Rows from block 3 of the fusion encoder, named by matrix and row number. Each number is 500 + 40 x the weight over its row's rms, rounded and kept within 0 to 999. All counts start at 0. Numbers have three digits each.
# proj: cross-attention output (fusion_encoder.blocks.3.cross_attn.proj.weight, 128x128), inputs 0-63
proj.11:497494511491478475549398429513517515487521497490480565480489570482554585445559534451496485522485518470525501496521524515529513536492489478477526497504495461492491525555471468479506560515482480
proj.12:418491550471575395561472514543510556415455565492499517493455509469483526535504555472478527507498569460476484473511476468485494517468486569476502553475422447492511535468469510516454519448446473
proj.13:494436544499553432450494534550463531464472488453489468534478449503424437528442496548428533482521515519500487500502524516549459525486496475492544474481478469505466585519506461530506554560514504
proj.14:547498466501495547493552480522581444555518537493547508480533507542476527522509503493485495495540460472508495483496503527515474552463484467535466514538548524538495527510472494563552503532500476
proj.15:481500489457525494468500497535544474517472462487502433495479492514488483517466518523484572495497488507465465457435473502454572434510474493508442534577474518549511530538403539527472565566454457
proj.16:495511488467530474567427478566521572494482513454398488527587479495463438580457428619497530498510571480483480488454459464563491521515456491528425483501517545436479503499525530498482446525519542
proj.17:486517539508480496475472518554444529445520491503530479511477479540471490519448477484506504449454457522472546488530474499458534473473554535416508514520456508453546505534477474500456546485457487
proj.18:461433528501481491538442511510439497540485427433559458497548465562509485516490458514517595480559443531448528483519472454450519437520528545466433519474533505508450535509498507568513484513475516
proj.19:485531482532520562529577510478520473499534553559504555504507510460514543447560528456487463491487469452544482497469568519552443511452466438502540504557473534474533546554437529474478563529457470
proj.20:498465526507519486439513527504445528488476527475502427503531443521412436545434486553471515445495463523525481507507510525468474487526465473560493510464501464513495515475521548535554489470517519
proj.21:576552426449516483522520462524547469498513490486550420470577479500448435543431467573485530450557499466561504525480542485539442569488425468581534448542538495538572516502572520505549468503561411
proj.22:542602434513461518554466496484475458512564512502492505507480465475554498526483553494485491500499494559490524506456470476442561450465591512487489520524392415472557463507474502410409537512425501
proj.23:461475525467519510504480540575503516474507527498493428560589461519483436553435458552457575478564467473545480533481543535538500540459516439512486450493453490486436563526479404506462501566482550
proj.24:498577493526512462478484505523453533425474496472470523500478496435462481535511517509474472473481553494497479505482493482516500485507561546448519479529535564508531483485521507485513505533521457
proj.25:463470504458493529500491533531477495523485531457456445450498452388513480544464498545481547465500509494494552483541427468394553432488608489477406486527486482575544461544493484527531532476486493
proj.26:509568531506470499548455494504486463527523531550597457464501471478488444544452499545516510467500496467493514411419517499549460466397527505446538531544549504567553485482464603535571538528528373
proj.27:543460494513584467448538524551506506535532495444483461515531466517470439498442471559453508463569460490498533507504527413542466538510468496521461540551573557497533538564516545504449571499472507
proj.28:496545526525497562417649552471482493460488498561433479576543422537467401462539477512447474507536572427520486514427528468526434475476433424511489500484522529431450541522536531509491519522528570
proj.29:479440516516461522513511501497461559468491480506472503468488513443508483477531517498503493500432499473572453498451569547544463455484466463516503567488510474461388630558466520558457575541500511
proj.30:518462466525524467467514544521460515466443481473472466502491479468457465508505495536486526490530525519432510502523498483487536518539579526503501497447517474557553410419545514505547476454521474
proj.31:497477493487537483487512512523506507509541585502518475539518474527412449512441456518440519464528533552490483545484474442481508528510494482528513460528492464576472522497490513522541498502522469
proj.32:469494531546502495425582572483429531485479503503475440504507457518450418515467495533461514482539544513435520480510449460476524487519566517460458524502478546457498526505518474491458503520475516
proj.33:561522483536463544519530480440570460551535544537541465495500490499484487517489463577457492446533407484568428495477618611523498495470389476588476542529560532518496523503557522556515522519507475
proj.34:449483570543450585439583533510453483535475493517544457514550447609432498497456471478549574502459523439503526453417488547471489482462502512528452494535571529515522498483497507489568448521560430
proj.35:504516487598515495502600607497503527494506550544529500498474451511449487482503509497478475453458540534477513541524491478521520548484491461539504461451504506504514492459581442495539432443568508
proj.36:508520491463511459573418435489522479508499512489544578488454587503561550465492508476518490525507471510511484535535521546519519500506503519519527475460468493460508480435572506413465462458516487
proj.37:485479511533504501508515490505533514504503515522516625481449585490565604395624543433518467605449545539494446502468492490523503528520464486493471473544496550449506530524511529484462485515500513
proj.38:522486502464540428502461475510527524441524481428457564452464543469462537456569536417525432585470576491515467561457539524523489550523463463565479451521446458442477494553496435452505498543500556
proj.39:487526505514504506470584547505478511493485497504515413526570422504456380536413460573469549451560538490423544511483452500468553488506566530473498479469464488485528453457489504489479467493535528
proj.40:565518520556443596539477461501568479612557521569463516508518506564492534498572544468504549512468506525483474443474452546441545433559504540478468424463521471507464528458528490508558446537539489
proj.41:492545511516477462446527548497460500446506477477502534503478499448470504451514551496480416514442523523533490498503537479505487488515509471491525478515540555513555467471513503482536507467511461
proj.42:521570514511467464476553514488461519447490545537467451531516430486436420507464475534431468446522531420533473539473563506527449548469479496535566497537517583466520536543547505454486530515518454
proj.43:479535483482483481501425485535487535468508504472438541486481543506530520492527507507525483530516497475477521501550533551507515506504547536507546408452534562505547457426524487468540400490543504
proj.44:519477499439489427519404450483474492477447506479557499487502502483514520549461476529502552429569497503479574526544535484530523515502542570500552540490491555519525464477468499491489508457460502
proj.45:541522485496474479551429457512554463537512505496497573453572521512504525485505532467482540467499508531493491535503507520485510500484481517553532498522482478487452601516517507486462505491523494
proj.46:457500584526498503474465503536450568483484463517489522559540469563509523507529502479472517442467455543518502517538528511485576472496511487535465475543493488504472548547465468490511512579462513
proj.47:548477479461523430493428511587487528477496513409425509493442465457473459508481476491484529515500495464544483516530571516555478550516467468551522510517481466488411592554490491501472564571502527
proj.48:525505472477492512521438431492547488508518495488459542513484542501563569451549518465497493517482502490506486490449503526517512484518457491527474515527507484535511515526481495511511531498511480
proj.49:499425531506488493474379482581476570486482481434563478480533512534503508576417449557518529477507509545513485492520535578466543532479498490527525512476470439495498495506511477511455466520511589
proj.50:469450556499502505498452494479525485556466502504564504535552500573558535493479460492522543481534456582467487458476426483447518468521480507471422551466535466537502495468492554545474472490446537
proj.51:508550524533496519497502517465485527470496465466396546483453561486595544408614502517563492536424565504467502514418459500482452489500503485432533461431464468513493491393515381491526403497529507
proj.52:518543454512473519496488536491491474445466518497523509510465508493511527535470478523488497489399504519515507613586574480529485508485548554522577512549391474463506539559429506491444564487396512
proj.53:452541535506441423505430510516434542433469489497537485497539516521491487530478502511486507475591497512507550549556488493500517527481526533511511592473513472568548446415531523580508497433465515
proj.54:548541504526433607476544480470523458572547524575441466533508426550443435534474486497399529473482430502538518438524542509495507472512539502456481482544534547520546490503500489475533509540496482
proj.55:471553517531498474451528556545438536437483482521518475491479472456452464524426500520455483504508529485449540518525508463421538468503592551467536482542491522515564456521504530424491527494496457
proj.56:487496502514509408459554520484491573438466531477553527486505528428516450473531482525470499511504547515478484531431501473527433445491436510502504543558505601487509492583488545511495465496521529
proj.57:512544498519505520479513516500464460458528525548479485543529480491492455524485496496425491472518513454533501505455491482483536462459430517483442555520497497466427573608487506574424577545511518
proj.58:484447522549531505446529528516472539513479482453537504480512494511504519478501466484530537514475477578536454462469510519467526473514474438543444487536491502515461540538423475516491529527492503
proj.59:474488546500495463499453502532444557463473449502514507531503481503488477531495477522503468470494499563491537535552516482516558499509579552487528463412509435439492455421554538463477423464534555
proj.60:574570453474547520533545453449574421546504517552530529520522449509451497441526533507431490426469557464459553499492501521530533496550553600483546459486481517475567452452501531460512469498478431
proj.61:470476539504535416491522562500437538440439503473509492490487484451458485493510528517463448505479546486491536517518521476537481533506488503482557508471511495508502511469542517515516506473498475
proj.62:457520544524482549459563538484470472486511491519481507505456505447508539497514592448437538527483499432451545469514503472454498506460516531488525508601508524528591502565439546499549598483507408
proj.63:521577509481519447529479470483537513477497502495435573485450499447477507454541578442457429546486549447560511512509538462561420540487506493526554429505549564483440489507617447465568479514536588
proj.64:509490459487473501523508517510486484519553509497474447536533454513456406561455451519466571461510444497560469504464529512492472500450470446588465522583485568498444593583467478516458536547506533
proj.65:498492521455486517526447461488538468545523483513534519499520517548553515496494484521546537489552475535453530457518454479445574460513527531464458519467476452467486472479460490509475496460473548
proj.66:434483555547501474502508534461463493502472523524476510513518469528483458471498515506502509523477564476430497531491468502488485452565500568501528480427535554395472496470570532503476437502477539
proj.67:465513527523532593466631589439519470525507534603486484535549447555515466426544517495443482534447509515514429475475517519539450510501472482512497412489548607514493497502534471472543450534576478
proj.68:505555459480496417522528490498499521441511520531480533500477472430440500494515555495446474462494578487494517532466501473488464443494493546499555508522501519517551519524494470507501534476517442
proj.69:545488532557530552445572557475475494541500506501518548508501482496489568482574530506489499489495537464563447424459492570485515444498463472469476430556511486477603510481457451427494538520489514
proj.70:501504530513464584466498536465526470576526470541522468581535511601554495519501440515537535458516455468493522496461490543486500515539433452555456532468517459425430547485521513520514540516498553
proj.71:486508519498503513459561515459498541521487495543454477459493483515453498503548530485428473553467540516471480544487526500491465480522535508458532466411489480517493488422541516515582456474522467
proj.72:423441568532484532467507478500491566483491471517519516501505547533545499484507460493519506499538516525475488466486468522464520401517451513454471461487517499534435530528436454522538474550530477
proj.73:412499563490543501526542553508453528447468477540482481535539447432466492487493519510465469497522472437483557466509477450480517494465560575446493577476509503478482491498535547481459566500500515
proj.74:458548495523538506460488503483496479493486493453480523494554444595456475482457466470500493455437511514467491473562522516523569419518561489483511602551492544531531496572440522561504562454471483
proj.75:532531454467487524538470435504565452519521512501496591503481587452579544465543519437532536541499468505506496528513528509524520515495492482511478491528472506478473533519492488465462536532487505
proj.76:472439519538503475488481526528468547445490487462490452512497447492427475522485526523468508487490580470504482503482485511506528475521511513469482508456564505473509501461538504503513471497549503
proj.77:605563470471525494500456504521474466463474511475431493515426455436428452516483483524444459512485515398476522450506515560595512519497506467477533473542501539559528456523512458446574501517482473
proj.78:550584460480506479531443441487491510475534502474515505508489546509495539464491436497536450459512491513530488456485534543490526536525535540509453482473474469513503467458498468472498514550452525
proj.79:495559515548464500505532524477473506475514544515470525527453521502500581478605560466476468455453482481501478504572568524486508495511515504495536484461472488460503454508497520399484494509443558
proj.80:485506461501554509442581523493544422531544538511511459572548450494481444570510529515459476478526500411559487476492488527464515541443495500501511539514501502462489543567529538414430603520443536
proj.81:535589468553419526464526496539443557522573521531470474550472444518463485486475519447468467465450494433492479431509528533477499523532485553492523432545536587506546464472569511437555448499511530
proj.82:528478522466469475497422467547446540480508464449469457516452484487473459503485464543499507449527500536526506554544503525505523533458480511498516495521532516550495506542474493511554533578540505
proj.83:503504466479474533465551527524478525438537475515530511535539487525491467495497463502482514499492469432582490512526577507524486582444529505506519441594503556456518492567517504493508498506559454
proj.84:539517511499542473527469472507521508490476485495535458560541473471487454584431449576484531467581493567503516535560519529541478507528525460511574509442485489510471538471542523483465497512477497
proj.85:497477508488456414534414486562437531459490436477499484482476512499514488504481501504508534524505524532492533524500506504525505509520541539463537489461564516487503498462574516489519457486546504
proj.86:523488480500516604498520462491551427555536490532505572474487585505545598422591549416524467571465517525481489506508488512467496488508469455489476429500502502545490525499449481506550458547517490
proj.87:528536453482471505550498477461520478510537525558572513522500502508545504545511500517502513490535505489531516517527507452561473567441491510502546507489537508451519513499557534526477514482532503
proj.88:456459510524481533496475569474454554476511504482519426510488445497462457556414446536514521424523477520457549516562474491489551528494590511528488539503466493474510485506522539491472535469486524
proj.89:512469514560506545499495490422493520563470475505505454559551497576526495512455467500533589451541417540502505496541528536479486470481508510544493565435513488446455515458512504509456477450485524
proj.90:497507483444518417510490530498478465448456506486445561449465539434524509432600576471490403563476536461504543526526576506530483574543513547497552441493523533485554431456503556457510503510498475
proj.91:471510578567455590437529518456458462564485567544469456551557517568506506483475508538499498493549487494445495493519429490433519541536507499548503528436445504500489482406469443420422465479478578
proj.92:489481489487558490441555558512483503461482526511527458484485460482450456520471496537468469501479543466414514521492446472458500488498534522461492467555476518535501529539476475500540494491509444
proj.93:525546456506504488461522498534491504468539502479445526464417531423491520452516564499443417513417590462488513545518518534522559540531539491467549434519465509501543489507510477442486479498505470
proj.94:539493439494509506530457446552534487502532538442504458501482498479503451560467508524545569485510469485527465464487544581497483503516430491555501533553417502518450523558448481535488536579481507
proj.95:524535472503443581503496502539456464528554490554490413498495401480466483543417476528459497502517522464455607478531541454502533508463582552398513485475451527502540452491578517469522480481542470
proj.96:485477508511531473499506477475496500522494442465463484505467487466485514475504495514476508525495548509492512506502484491482550463507569508448485481472523425494476445487498503517536493484482546
proj.97:549509440514500555501545467452573454568570546527496459499499453468433471511471499519483531437530567500503483472436486513507484500493440461476458505585498524517460545589469485536538530574501471
proj.98:539528518545517587484522477546532506533535523545453423556547469568463482495487443493459522459514506541480474454458472553429580458525515505454429454576478534479513514581431452480492556607491500
proj.99:491460549468523410500462500546452544458451478430572508491479539479562500494470552539536543501492489542524488514523510514490491549540446531571521508416566508431529457405522574496490431448531527
proj.100:455457547482489425485431554575381578426481455420492497478438491443483501488486529467481498512467450453569549540555571495543493550442520491534535516505475470483449566547442480518480526532500527
proj.101:557554453544444516517479470502486449470566457505563483486517480520514536453489481549507529504488444495506481435502552431466482533444487454495427486532515517430520480510486533530503514491473512
proj.102:543483535518447569525456481472546437556520524524518546452467594491595557463573511427576478547476486583467490507498418469457532495533505498483417464481490492477443504497447475521486500534504523
proj.103:492473490475543483480510505506482501482487497471463470499509473496454466543455469524475520456540523483528491528457518501493486515536513512541494573536430447544487462514448470458480558504459501
proj.104:534540471550488607454633552444501448558558545569503475512516460520464465503492473498480461506497473465505535457487493506439510508463473496500482516543541554509499480538460492491499528527481481
proj.105:481548451479509495451582514472474466460529528511503480499468444449447432547456496515444502516466503427444543534508537465550453544463527465491551470569532580496558504551512513436529498510518481